Weights of a small model that answers yes/no questions on an image's attributes: 32-pixel images, encoder norm layernorm.
Rows from block 5 of the fusion encoder of a small model that answers yes/no questions on an image's attributes, named by matrix and row number. Rows with one number belong to one neuron. Each number is 128 + 24 x the weight over its row's rms, rounded and kept within 0 to 255. All counts start at 0. After the name is the row's rms in percent of the matrix's.
Before each neuron's rows are labels from the 100 texts, of 14976, where the neuron reaches its highest value: "tokens" is the input token at the peak. Only what is clearly more common there than usual is listed. The data: pixel-art sprites of 400 made-up characters on tiled backdrops.
# fc1: MLP up (fusion_encoder.blocks.5.mlp.fc1.weight, 768x192), inputs 0-95
# fc2: MLP down (fusion_encoder.blocks.5.mlp.fc2.weight, 192x768, transposed), outputs 0-95

tokens: "lower left"; "upper left"
fc1.171 115 [120 169 172 155 150 108 132  85 103 110 185 115 106 117 132 118 160 148 135 166 162 151 146 126 127 149 123 126 140 126 107 145  86 109 147 153 163 118 103 156  89  79 111 151 161 172 128  95 185 150 116 154  98 112  99 107 174 157 101 108 127 162  94 138  97  98 106 119 144 165 149  89 129 153 107 167 117 129 149 170  90 132 120 130 154 136 140 132 132 136  90 124 118 161 123 145]
fc2.171 117 [115 107  77 125 114 131 153 180 122 158  63 131 130 148 127 118 102 136 159 161 121 115 141 130 126 111 147 154 130 110 128  76 147  88 144 138  99 114 146 110 127  69 147 164 135  90 117 107 159 100 147  81 127 103 137 118  96 110 121  94 155  88 148 156 158 158 126 149 118 137  91 141 128 101 110 144 110 138 117  89 143 110 108 127 118 187 136 130 119 126 154 132 149 138 123 150]

tokens: "grey"; "white"; "blue"
fc1.251 080 [145  99 140  97  92 154 142 137 117 157 169  89 108 123 141  99 170 126 132 144 122  92 151 116  84 152 104 125 137 133 125 106 148 102 105 161 130  89 128 152 124 128 154 134 133 110 109 141 107 143 143  98 114 112 178 163  98 131 144 102 112 172 141 115 113 138 132 110 158 118  94 125 142 151 126 143 159 145 166 156 148 143 101 118  88 130 116 132 119 152 138  99 148 146 136 131]
fc2.251 081 [133 146  77 120 107 134 136  98 161 101 129 138 157 128 111 132 116 108 142 119  83 146 128 130 141 129 165 155 120 152 117 136 160  86 127 120  50 124 121 144 126  76 113 105 144 175 134 146 127  98 166 149  73 130 150 123 102  56 131 165 110 129 129 157 140 153 103 127 152 124 136  90 134 149 134 148 115 165 145 106 119 146 156 157  99 150 140 146 159 112 102 145 105 143 161 163]

tokens: "teal"; "purple"; "brown"; "blue"
fc1.651 106 [134  98  97 105 174 129  91 162 134 147 145 162 129 100  85 102 100 149 173 117 112 167 168 155 156 115 133 170 165 139 128 119 150 150  86 148 135 145 141 177 158 108 136 108 120  91 125  72 135 142 129  86 101 118 130 130 105 107 115 117 123 113 117 146 134 145 111 179 110 104  89 167  87 154  87 149 133 179 162 123 139 117 130 135  78 154 146 128 141 119  75 125 147 148 146 118]
fc2.651 126 [125 129 175 191  84  96 129 146  84  75 153 120 106 156 123 127 145 155 133 123 115 108 111 122 118 134 139  98 133  91 130 131 112  99 132 121 130 145  94 112  97 178 127 161 129 121 166 154  99 137 112 167 141 159 111 122 163 150 136 131 149 156 129 104  60 121 118 109  97 113 109  89 163 109 137 150 137  99 144 141 113 125 126 117 100 136 108 104  86 141  97 143 171 156 157 153]

tokens: "upper left"
fc1.727 105 [106 150  88  87 111 122 123 121 105 124 110  88 160 113 156 111 137 141  98  83 146 152 150 105  91 166 160 159 121 118 122 101 153 116 133  99 117 175 139 135 135 158 118 125 131 111  82 160 143 107 107  99 157 134 141 111 109 102 110  97 148 116 119 118 129  71 133 102  99 152 107 133 106 121 165 136 164 115 112  90 133 135 119 118 168  98  84 118  96 122  84 128  66 110 109 108]
fc2.727 072 [ 99 122 135 156 173 123 123 178 121 119 152 137 121 161 121 112 114  90 162 120 146  99 115 166 158  89 111 107 115 119 117 118 113  92 144 139 110 140  91 127 117 151 159 116 123 152 141 107 144 155  76  72 111 110 138 134 143 108 135 167  76 138 124 116 163 120 128  98 148 103 157 133 126 150 127 134 129 139 146 147 165 112 128 151 123 142 131 139 127 156 121 133 174 139 142 128]

tokens: "teal"; "grey"; "brown"; "purple"
fc1.295 095 [130 124 131  95 135 142 155 132  96 138 139  96 110 171 107 107 121 120 155 119 114 153 104 135 169 183 139 106 124 149 138  92 182  97 124 134 108 137 127 170 118 140 112 133  96 175 141 115 101 131 157 109 127 152  96 126 115 113 143 131  87 115 149 134  92 129 161 136 124  90 113 100 130 120 125  68  79 132  86 109 138 118 108 122 150 133  96 139 132 144 136 144 159 114 113 106]
fc2.295 097 [141 123 144 135  87 108 134  91 114 124 131 111 156 121 141 141 134 123 160 133 187 125 129 111 106 127 122 129 105 110 177 184 103 116  99 144 130 107 146 117 142 131 168 100 127 157 143 143 104 154 145 142 127 151 114 104 117 174 141 127 153 151 120 127 148 113 139 119 153 136 173 166 109 138 156 113 121 162 125 139 129 161 123 115 174 122 182 123 125 123  96 115 100 149 147 154]

tokens: "upper right"
fc1.169 079 [155 104 122 102 127 164 130  82  99 132 134 131 138 111 132 109 163 167 158  85 128 103 152 134 158 134 106 153 121 123 122 104 123 125 120 145 138 108 109 100  94 133 136 187 151 124 122 123 103 127 121 104  98  84 130 146 126 125 152 173 100 149  65 134 122 118 129 115 149 110 108 135 115 102 155 122 123  82 107 102 117 133 109  93  94 144 182 111 112  95 123 165 102 160 101 114]
fc2.169 083 [105 126 129 145 109 115 123 150 132 119 110 153 155 143 139 141 152 110 125 193 113 125 102 123 125 113 130 148  86 140 137 129 160 149 141 125 103 101 109 171 108 138 151  86 110 121 151  91 144 109 114 115 152 178 150 107 107 167 123  97 168 124 160 114 102 113 131 143 114 151 151 143 126 137 120 146 149 157 128 137 102 131 134 149 145 150  96 125 132 116 114 141 126 158 152 103]

tokens: "lower left"
fc1.149 083 [153 145  88 172 116 149 118 158  96 142 122 137 138 141 108 174 110 121 106  90 155 133 166 156 134 134 106 135  93 134 128 124  88 101 154  80 158 130 108 133 149  93  93 152 137 141 105 120 133  98 158 118 113 146 101 180 155 146  81  96 141 127 172 141 145  94 100 110 119 121  94 138 106 150 107 138 171 156 123 125 121  90 130 112 171 144 142 124 101  90 146 109 150  97  84 156]
fc2.149 067 [137 143 163 115 116 116 144  89 165  74 121 103 111  99 165 130 116 131 109 142 145 107 154 137 101 129 110 105  78 114 136 128 137 149 112 144 123 112 135 150 136 162 132 102 158 113 117 139 102 130 110  86 175 106 141 132 122 106 132 127 116  86 120  75  82 111 121 126 120 163 163 130 157 121 145 139 163 110 128 103 130 126 131 117 144 105 140 127 112 140 156 170  95 120  98 115]

tokens: "black"; "brown"
fc1.99 134 [139 131 112 161 102 143 152 130 100 140 104 151 145 154 132 159 131  93  71 181  93 138 155 155 113  95 118 140 134 131 101 162 156  56 106 150 135 105 108  82 108 142 124  87 142 118 112 125 171 151 135 118 116 126 139 104 134 106 166 183 114 155 101  95 138 130 135  94 131 184 146 168 155 117 136  81 126 118 119 117 111 127 151  89 158 131 145 173 109 102  99 136 155 132 109 138]
fc2.99 165 [110 126  95  94 125 120 110 115 129  81 110 137 124 116 138 117  87 131 143  76 128  72 111 137 148 136 134 137  86 119 121 107 157 176 120  91 109 150 139 105 119  92 180 176 142 135 143  97 112 134 141 120 121  74 119 156 140 111 102  86 116 130 116 126 101 140  79 137 122 107 114  97 146 154 113 169  77 143  94 135 108 137  79 142 108 107 173 125 148 168 168 128 107 130 118 153]

tokens: "lower right"
fc1.61 090 [107 125 132  95 141 152 139  91 112 169  94 156 140 145 102 114 156 166 139 116  97 153 111 111 104 159 119 157 172 171  98 118  62  95 110 165  98 131 123 119 169 135 145 159 133 120 151 143 144  98 124 178 113 147 164 144 159  87 116  89 112 159 141  82 100 119 143 141 134 122 131 127  92 140 120 117  82 139 110 169  88 141 128 147 125 136 127 136 133 112 134 159 148 141 121 141]
fc2.61 110 [152 106 157 140 126 119 118 115  77 111 132 137 142 121 119 107 144  66 141 132 140  98 143 147 129 178 153 117 122 126 165 129 156 103 100  75 117 150  91 119 115 159 124 130 143 122 115 122 118 108 129 100 162  91 129 109 130 156 154 194 100 157 109  93 101 135 146  96 123 127 117 159 119 145 128 145 101  96  96 108 134 124  87 126 118 130 177 119 157 160 122 124 121  92 132 130]

tokens: "white"; "orange"
fc1.584 104 [102  99 129 199 128 149  92 115 148 119  72 150 109 161 152 131 137  99 129  68 148 107 149 118 129  78 142 136 140 125 138  94 106 138 122 153 107 136  97 119 123  82 139 195 125 141 138 100 122 167  91 107  83 110 119 126 147 119 138 178 148 103 108 111 104 116 150 113  95 120 141  80 132 100 139 117 106 120  79 134 110 106 138 114 112 113 119 123 146 155 172  97 148  75 122 139]
fc2.584 109 [121 129 130  98 168  97 101 155 101 156 133 124 133 131  93 132  98 144  90 155 125 145 175 139 107 159 141 114 127 118 100  92 119 120 102  86  88 138 130 151 107 159 106 112 110 121 145 156 123 111 134 132 188 119 108 139 110 140 103  89 117 135 127 131 149 145 149 161 155 140 128 151 140 157 122 131 103 126 143 115 151  92 143 181 128  94 107 130  73 125 161 160 145 131 155 144]

tokens: "yellow"
fc1.23 087 [119 175 147  93 118 161 105 141 137 140  84 128 110 170 137 154 136 160 110 127 166 155 111 116 115 148 169 115 126 161 116 128 142 139 125 103 139 126 128 133 110 136 113 135 136 107 138 151 140  39 111 146  82 135 182 142 164 156  95 137 102 135  83 137 108 124 161 148  95 127 139  99 160 154 130 166 100  96 114 119 125 181 107 165  90 152 111 119 141 117  90 136 106 113 129  88]
fc2.23 082 [ 93 163 107 141 110 129 126 116 129 146 152 127 127 150  74 103 105 130 130 105 150 118 146 125 145 125 141  99 115 146 142 102 124 104 132 117 127 130 150 125 135 157 141 123 106 116 152 110 166 121 106 159 120 126 138 134 103 104 127 103 123 111 142 132 118 125 146 120 152 117 131 152 165 103 131 177  80 118 176  88 102 121 130 151 158 160 159 130 161 147 107 103 121 205 123 152]

tokens: "lower right"; "yellow"
fc1.84 092 [119 115 151 133 159 147 131 154 116  77 111 124 159 159 133 136 145 100  78 107 117  96  87 121 113  90 126 136 170  99  97 168 104 124 115 145 117 112 178 118 104 134 135  97 122 140 128 137 111  90 121 128 159 118 117 116 117 114 118 111 140 111 109 142  99 134 141 138 105  87 103 153 141 164 102 149 129 157 140 134 115 126 106 150 173 150 149 120 138 111 137 136 111 123 155  74]
fc2.84 094 [111 134 125 111 110 130 116  96 134 136 145 111 147 142 144 116 114 114 154 149 106 174 124 143 173 109 160 106 121 128 148 106 107 124 126 147 141 170 112 139 144 120  96 138 138  98 145 136 126 123 157 141 135 159  89  84 159 171 126 134 132 106 134  96 138 149 103 137 147 105 117 141 127 124 126 141 106 133 118 138 159 115 113 129  92 183  90 155 105 116 165 145 141 137 127 196]

tokens: "lower left"; "brown"
fc1.199 109 [ 98 150 171 115 160 105 132  95 131 166 166 107 114 130 112 180 129 123 153 164 164  57 132 172 153 128 119 116 119  98 147 158 137 133 107 138  82 148 123  98 132 118 131 167 113 138 154 144 129 164 161 101 113 149 128  99 146 137 129 137 133  92 135 122 122  95 131 125 138 153 155 150 108 120 150 121 124 151  98 138 115 170 133 168 111 106 127  83 129 124 140 101 130 148  93  92]
fc2.199 115 [138 129 106 136 134 131 137 168 131 115 113 155 121 133  87 108 118 154 109 175 137 129 178 111  90 143 147  98 124 101 119  93 132 111 156 143  91 159 129 142 117  92 154 120 109  92 167 130 141 122 112 113 120 102 103  94 119 140  99 131 151 134 177 130 107 132 180 131 116  96 110 119 134 145 115 154 135 100 138 112 117  87 114 101 142 129 186 157 142 145 110 136 138 148  96  97]

tokens: "black"
fc1.475 088 [ 97 126 101 116 109 138 149 108  95 110 125 135 132 113 116  81  67 173 144 129 108 121 132  75 157 108 118 172 108 151 168 117 139 104 144 125 152 160 130 170  97 133 105 108 144  91 128  91 149 142 113 105 116 142 129 159 162 159 136 124 113 128 135 123 158 101  85 139  63 170 123 106 103 135 159 147 135  96 152 122 143 108 150 147 116 126 107 134 138 137  96 134 126 151 131 134]
fc2.475 080 [124 161 130 124 131 154 132 137 106 155 111 147 144 154 101 148 174 153 119 112 113 142 153 158 111 114 154 117  89 149 122 131 124 106 128 129 124 119 130  96  99 158 166 143 145 113 122  84 121 111 118 191  96 125 137 152 152  98 123 159 114 114 139 135 107 140 100 114 162 155  69 152 133 119 131 176 127 152 116 154 135 165 106 103 108  96 105 145 141 119 131 112 122 102 113  93]

tokens: "grey"
fc1.745 159 [130 113 104 152 173 105 128  86 129 135 135 159  90 158 146 138 133 130 117 171 155 107 179 100 101 153 139 157 143 157 125 163 145 136 143 147  84 113 159 115 111  91 112 138 137  76 145 106 135 124 166 107 133 147 147 108 127 120 146 172  98 180  96 123 169 143 110 145 107 142 143 141 113 135 134 129 121 172 165 141 141  94 140 122 100 153 131 133 142 147 120 125 107 113 167 126]
fc2.745 210 [155  84 154 152 131 130 119 151 114 124 141 127 131 135 123 169 158 145 102  54 122 151 109 144 109 149 126 122 140  93 135 142 152 135 119 138  98 118 104 122 125 110 136 105 111 186 196 138 126 104  57 175 121 123 100  86 117 109 147 152  94 117 131 106  98  99 110 140 116 106 131 140 147 110 135 133 121 134 120 113 126 141 159 139 115 128 110 111 143 164 123 132 105 126 125 122]

tokens: "upper left"
fc1.272 092 [192  68  92 129 128  95 138 126 119 126 124 119 108 167 113 116  93 112 105  99 129  98 136 103  90 145 127 168 117 165 123 111 116 133 107 126 100 123 158 110 141 135 107 141 134 130 126 150 118 147 135  91  85 107 133 100 166  83 131 116 133 115 125 119  92 107 127 122 163 149  82 115 164 133 159  97 164 157 125 132 126 160 146 161 163 164 155 172 162  92 149 118 133 130 142 134]
fc2.272 098 [147 149 131 120 135 158 132 156 124 150 121 108 131 118 159 161 136 171 117 143 136 133 122 117 159  82 118 143 142 118 120 148 146 116 130 120 103 116 111 154 117 150 117 131 135  82 157 109 112 164 182 126 141 159 159 101  88 126 132 131 126 115 152 109 125 119 137 173 123 103 172 158 103 117 111 103 158 141 139  98 136 112 131 130  78 147 109 128 123 120 105 138 108 143 148 124]

tokens: "lower right"; "upper right"
fc1.133 072 [133 128 152 134 156 134 109 123 129 150 132 151 106 127 150 104  87  99 180 153 140 149 126  81 102  90 125 120 133 148  87 112 117 127 117 137 118 105 123 147 121 142 192 162 133  92 142  92 107 124 120 164 128 161 120 148 145 172  97  82 129 145 117 134 142 114 144 135  99 146 140 137 140  83 159 144  73 103 144 102 142 112 143 122 108 147 125 128 150 100 155 154 121 112 146 184]
fc2.133 075 [118 109  92 135 122 123 122 147 135 113 141 124 106 169 138 111 164 141  81 108 152 132 123 181 119 151 114 111 101 124 178 149 123  95 131 103 148  87  65 138 122 150 164 125 121 133 104 166 139 143 123 165 177 103 137 114 100 128 165 158 110  92 142 129 131 162 125 153 125 120 103 125 114 138 106 166 135 103 114 134 113 134 145 109 155 104 109 113 111 137  79 129 141 109 121  60]

tokens: "upper left"; "upper right"
fc1.635 124 [126 114 113 113 122 114 110 144 123 147 131 130  66 131 136 112 129 118 165 131 144 143 163 121 140 156 123 117  87  98 110 145 143 137  94 144 155 131 166 148 115 158 136 133 136 131  92 172 116 131  73 137 138 142 120 144 138 150 128 106 137 127 114 159 136  98 150  95 150 149 121 100 149 130 135 176 145 145 165 124 149 148 149 117 164 124 153 131 121 165 110 116 123 143 134 146]
fc2.635 106 [ 49 130 151 130 114 135 105 143 134 124  94 151 188 116 157 109 113 101 134 174 167 137 103 145 147 114 103 118 156 136 158 112  92 127 126 128 118 126 114 108 164 149 122 125 139 139 124 104 149 160 142  64 163 115 129 100 125  97 104 133 141 168 138 101 115 150 137 157 127  83 125 122  93 133 116  89 106 115  91 148  92 151 116 151 138 182 116  78 134  97 108 117 180 139 120 141]

tokens: "upper right"; "upper left"
fc1.175 109 [114 148 170 160 152 146 125 153 130 105 147  89  85 149 122 100 169 103 104 114 122 189 180 112 132 143 172 112 102 102 109 144 126 116 125 131 149 118  86 110 164 153 100 141  85  96 113 118 142 102 134  62 155 113 105 110 100 161 126 120 100 164 131  90 106 102 150 137 113 121  99 111 120 104 173 127 116 148 171 131 157 108 126 134 145 105 162 144 122 151 110  73 114 129 114 113]
fc2.175 081 [116  95  80 113 142 120 113 121 144 126 119 173 164 121 111 140 162 119 131 137 112 130  95 140 135 113  95 119 194  90 120 154 121 118 128 119 110 140 155 160 110 155 112  99 147 185 114  75 113 171 137 121 101 119 130 103 136 143  99 129 108 163 141 115 177  92 106 121 145 135 115 107  75 160 106 148 175 136 123 144 168 132 131 138 127 131 103 157 106 120 157 167 142 136 132 116]

tokens: "white"; "blue"
fc1.577 152 [116  94 150 120 130 111 141 105 121 167 111  68 172  92 159 131  77 129 163 126 120  97 136 110 128 106 123 126 176 101 125 143  98 111 148 112 100 155 113  95 155 139  92 101 110 127 144 110 130 158 143 108 131 140 117 134  90  85 149  82 124 147 112 113 117 109 128 178 124 154 142  97  86 125 111 121  64 122 153 129 110 147 127 134 118 150 139 130 127 118 148 123 130 118 127 142]
fc2.577 193 [148 188 119 108 112 185 145 160 151  98 114 156 114 138 113 129 190 119 111 117 146 145 118 129 125 130 121  85  92 128 122 107 164 158 152 147 149 123 105 127  84 114 129 144 140 147 116 164 150 100  88 138 115 119 109 134 143 137 130 126 153 109 154 132  68 132 121 123 127 111 109 150 141 120 116 132 186 125 112 147 138 157 136 119  99  72 151 104 131 155  96 151 128 152 134 108]

tokens: "large"
fc1.50 096 [108  81 126 154 134 151  84 147 119 189 145 121 110 135 126 118 107 148 132 132 125 140 118 180 167 131 131  83 121  76 122 148  99  73 169 104 117 129 135 161 102 139 124  76 123 118 119 152 133 128 105 130 132 123 115 126 130 151 141  95 122 128  86 130 145 104 108 103 168 153 131 149  96 123  97 148 145 142  99 153 103 132 144 112  63 163 127  88 137 149 119  96 106 117 137 106]
fc2.50 097 [139  93 122 107 106 126 126 104 150  90 135 146 141 132  92 163 147 118 136 134 165 164 146 106 127 123 151 145 124 119 132  99  68 167 128 146 144 114 149  86  90 151  90 153 117 125 139 125 141  95 158 172 125 143 112  99 103 130 116 144 132 148 159 143 144 168 147 144 102  99  89 132 135 158 139  87 113 147 142 130 121 140 126 109 186 108 103 149 140 124  46 153 137 138 100 133]

tokens: "lower left"; "upper left"
fc1.672 089 [125 142 148  92 160 119 150 108 126 158 172 135 134 129 141 182 171 158 128 109 200 134 113 153 109 120 127 133 169 141 133 102 120 133 116 158 110 148 102 106 139 148 127  93 168 144 129 126 137 123 110 146 133 110 148  84 144 132 143  87 105  93 140 160 120 163 147  90 114 118 156 140 139 111 121 138  84 161 101  86 125 150 104 110 163 139 116 130 101 100 107 125  97 161 107 142]
fc2.672 082 [133 108  93 133 150 109 173 174 143  82 113 124 144 158 145 111 111 154 139 125 136 119 119 104 127 111 119 173 100 130 112  91 116  94 141 128 158 120 105  97 131  92 140 110 101 105 120 123 122 141 112 114 113 107  92 128 140 104 106 112 161 146  93 101 155 129 106 155  92 105 174 150 147 176 108 138 176 117 130 168 153 116 149 106 152 148 149 101 163 131 128 156 137 137 133 125]

tokens: "upper right"; "red"; "brown"; "black"
fc1.154 083 [113 130 142 107 152 136 143 104 111 104  90 129 115 114 132 178 144  95 157 178 132 126 114 145 166  94 128 122 115 162 161 128 180 164 132 125 120 150 112 104 138  91 148 155 109 142 116  94 166 121 180 115 129 133 129 115 121 136 123 125 172  80 113 127 137 135 124  80 139  79 171 127 150 132 125  87 122  95 139 165 103 115 115 139 161 127 113 135 143 101 113 112 116 181  80 152]
fc2.154 077 [127 128 153 118 109 145 144 114 151 127  72 112 105 101 128 132 149 131 103 146 164 178 138  75 129 180 146 119 104 130 147 136 120 115 110 121 134 124 107 115 132 116 128 108 114 151 158 137 120 137  94 157 136 101 146 162 128 127 153 142 173 117 136  94 122 153 138 107  97 133  85 138 118  98 136 124 137 141  94  73 128 119 117 130  96 136 153  65 180 116 105 140 115 117 176 107]

tokens: "grey"; "white"; "black"
fc1.691 100 [130 126 114 113 137 174  94 125  99  98  96 133 131  91  77 138 144 176 119 103 125 114 119 110 125 163  95 101 163 145 147  91 122 114 125 122 128 112 147 145 131 135 130 122 146 126 104 140 156 113 139 141 163 119 155 137 150  96 104 146 163 141 117 134 130 110 146 164 175 173  93 101 149  88 106 131 149 167  97  70 166 117 101  99 131 108 110  97 100 156 115 149 122 150 134 139]
fc2.691 116 [ 94 132 120 109 110 137 143 128 176 124  65 138 128 123 118 137 147 102  92 128 120 157 163 113 112 132 126 127 142 150 149 163 139 143 102 136 112 118  95 120 149 106 144 100 117 169 118 131  82 106 106 176 121 146 119 140 147 120 120 141 111 108 140  98 120 141 104 105 132 132 177 124 146 151 158 150 106 129 123 145 130 134 162 145 132 128 132 176 137 148 136 135 119 100 147 129]

tokens: "lower left"; "upper left"
fc1.735 078 [138 111 127 130 126 126 134 127 123 169 120 168 115  79  86 139 108 150 102 132 128 105 109 117 178 110 124 139 124 167 122 128  92 148 122 116 130 122 115 145 122 109 116 115 132 148 134 134 112 130 101  99 114  97 118 153 136 144 124 107  76 120 112 151 130 179 164 135 158 102  87 135 164 125 146 142  81 134 148 150 139 101 142 108 106 100 126 132 149 108 129 112 140 126 143 152]
fc2.735 080 [113 134 159 132 148 117 137 146 108 155 134 149 124 135 145 105 174 151  69 159 122 112 135 108 132 124 122 108 154 129 128 141 125 148 129 122 114 104 150 119 140 142 157 156 133 172 133 132 133 168 121 228 138 163 115 129 138 128 148  99 173 147 131 105 113  93 122 116 101 114 118 142 113 103 121 117 127 111 133 143 159 156 140 115 129 129  93 114  47 144 156 113 111  98  99 108]

tokens: "large"
fc1.717 076 [134 183 100  89 143 130  95  82 129  82 106  88 145  95  90 131 167 115 142 148 102 125  99 123 113 103 128 101 139 113 152 180 121 132 150 130 180 111 157 115  94 136 114 122 128 113 102 155  83 132 136  95 165 122  95  83 100  89  86 137 106 107 158 150 133 119 131 113 147 156 117 134 143 126 106 134 142 163 107 149 115 118 146  96 110 144  84 122 107 125 132 185 161 149 138 129]
fc2.717 081 [158 115 111 125 102  89 127 113 110 117 165 139 115  98 129 143 139 124 142 140 125  84 118 156 121 137 164 130 118 110 145 149 135 129 136 123 110 122 117 110  91 137 160 177 148 151 119 160 139 124 136 184  56 122 116 184 135 150  92 156 174 128 109  91 122  99 111 156 140 131 142 111  94 167 132 148 170 115 177  97 113 106 148 127 112 128 166 162 107 167 120  95 150 163 132 123]

tokens: "black"; "pink"; "teal"; "brown"
fc1.376 078 [189 108  93 107 117 167 149 101 135 156  86 138 124 108 124 135 111 117 101 106  89 148 122  94 145 133 138 111 143 138 125 106  81 130 121 170 126 155 159 145  94 125 132 128 129 123 123 118 151 128 136 136  93 135 110 100  94  76 143 134  98  91 137 140 125 135 161 124 127  84 114 126 110 143 114  92 112 104 136 150 162 140 136  93 117 102 123 125  84 128 133 139 168 166 134 111]
fc2.376 064 [108 123 114 123 131 107 136 122 225  71 154 123 163 136 146 121 151  65 127 107 150 138 150 123 135 132 126 107  94 110 127 137 186 105 144 136  96 116  75 131 128  66 132 145 143 137 102 127 105 122 105 133 150 132 101 137 134 144 159 117  93 129 113 116 108 139 160 111 122 106 117 171 142  79 134 106 103 142 133 163 117  91 131 133 117 149 152 111 160 129 138 131 101 139  69 124]

tokens: "lower left"; "lower right"
fc1.604 102 [163 130 144 131 107 122 122 102 142 121 108 111 149  89 154 129 175 106  92 100 125 137  94 126 142 105 119 123  71 134 163 133 130 128 114 148 168 118 139  45 144 141 124 130  91 157 134 145 134 133 153 147 117 151 158 129 137  86 148  97 138 115 121 164 117  99  91 101  83 155 157 141 103 121 111 132 130 129 119 123 107 166 137  83 169 121 131  79 138 163 125 127 118 113 108 166]
fc2.604 112 [ 94  98 127  76 139  93 130 135 121 139 147 108 129 137 110 139 118 157 149  99 142 105 119 140 144 131 114 155 154 109 124 162 125 113 118 139 155 125  99 120 111 136 110 136  89 193 132  94 122 144 126 118 139 135 129 123 151 145 101 129 139 144 121 121 110 138 165 148 121 130 141  94 109  56 138  62  99 121 128 131 169  99  98 157 107 122 150 133 105 110 124 143 137 117 115 147]

tokens: "lower left"
fc1.202 091 [ 94 160  90 102 124 155 109 107 160 124 136 151 126 176 143 125 107 104 127 105 130 117 129 168 171 115 155  80 158 132 154 104 157 123 115 111 125 152 129 116 116 104 143 166 131 141 153  97  94 112  94 126 141  84 158 139 143 149 114  98 135 116 126 109 124 123 153 128 109 155 163 135 127 130 141 161 164 107 136 124 115  81 171 136  98 110 147 129 149 129 162 121 141 129 113 116]
fc2.202 095 [120  79 124 152  86 132 134 121 100 128  79 124 179 101 129 159 147 131 103 173 106 128 185 145 111  97  94 123 123 133 138 111 146 103 119 105 143  97 137 139 164 157 106  61 121  97 101 170 125 145 126 107 122 109 122 136 127 100  59 134 161 136 150 112  88 154 128 117 163 140 133  97 107 133 152 108 170 154 131 110 141 143 124 129 134 119 102 132 110  93 151 143 133 136 140 107]

tokens: "yellow"; "teal"
fc1.350 084 [120  93 145  91 143 111 147 114  97  85 124 147 165 101 149 147  88  98 143 109 123 129 102 102 128 105  97 125 106 138 127 116 125 124  92 108 139 106 116 172 126 159 134 142 170 152 140 127 148 155 102 150 181 117 120 124  83 152 104 123 133 115 152 108 143 149  93 119 147 157 105 115 114 150 132 164 104 110 118 193  84 152  80 134 154 158 139 177 171 184 102 161 172  85 149 155]
fc2.350 069 [121 126 140  84 149 115 114 146 111 163 135  97 107 106 130  89 127 147 111 111  90 129 149 168 124 183 109 155 144 113 118 150 107 107 144 147 149 144 130 110 127  80 107 100 108 113 102  84 105 116 112  96 124 155 128 103 160 177 159 126 116 107 114 126 131 131 123 124 115 104 121 110 145 163 130  99  88 129 175 129 134  84 160 123 107 129 157 134  75 125 130 147  63  99 123 125]

tokens: "black"; "yellow"
fc1.289 092 [176 154  84 109 138 137 121 163 124 113 118 143 192 135  85  88  84  86 113 135 111  88 161  85 160 130 153 140 119 137  93  85  89  92 172 136 123 156 126 148 112 103  90  82 129 104 149 105 141 152  91 131 165 107 111 115 108 135 142 103 116 151 132 104 132 110 142 116 113 110 154 121 118 127  84  97 103 138 134 102  81 155 140 122 150  81 126 144 127 114 119 151 163 126  96 139]
fc2.289 083 [135 134 120 154  86 114 151  93 140 111  91 146 152 111 166 161 135  75 138 135 139 144  79 135 166 110 112 146 128 127 162 153 160 179 129 143 106 135 141 139 157 139 101 142 109  83 110 129 103 118 177 102 129 179 115  95 107 133 110 148 135 133 134 153 126 127 146 122  88 125 126 131 113 117 108 102 113 135 113 142 140  99 124 123 154 155 162 168 155 118 115 168 106 175  81 101]

tokens: "teal"; "pink"
fc1.394 074 [144  96 129 168 105 131 142 135 130 146 163 174 187 140 110 123 144 102 161 114 108 143 107 132 120  80 109 115 148 175  97 117 121 119 159  92 161 130 131  92 132 130 120 139 163 128 123  98  97  83  82 141 128 140 115 132 152 144 161 116 183 165 123 165 113 148 150 158 116 108 157 136 146  95 139  77 120 107 140 108 106 148 165 118 110 150 101 154 148 162 114 111 144 134 126 119]
fc2.394 080 [125 116 143 133 134 164 130 140 140 146  88  78  93 121 161 137 118 106  91 129 152 145 134 155 109 140 120 109 128 134 108 121 150 138 121 148 122 103 129 147 162 120 140 145 118 190 194 117 159 174 159 157  71 173 110 128 143 144 157 140 127 128 163 116  84 202 118 125 123 118 136 121 116  83 138 118 153 137 123 134 136 125 119 108 148 157 153  94 104 149 142 156 129 166 140 125]

tokens: "upper right"; "orange"
fc1.413 081 [161 148 118 100 102 142  84 131 113 149 128 124 161 108 102 131 117 104 134  84 139 127 117  92 103 101 107 163 131  75 150 162 159 142 117 136 123 169 122  86 151 124 117 150  91 144 107 102 129 173  93 133 111  80 148  78 105 163 164 129 118 104  89 133 102 156  98 104 104 116 124 123 120 143 138 106 119 132  73 128 163 114 152 114 143 134 144 103 129  88 158 143 117 117 137 112]
fc2.413 074 [ 86 108 133  86 117  95 153 131 158 116 156 123 147 127 108 162  95 143 128 131  87 164 121 158 143 156  83 122 105 112 129  98 144 125 131 133 133  98 129 126  80 151 136 140 136  84 110 156 141 110 153  72  68 149  89 128 115 109 129 138  95 119 160 123 141 114 133 150 131 133 160 155 154 140 117 121 165 141 156 125 150 109 146 167 131 109 106 107 162 111 109 106 162 164 136 131]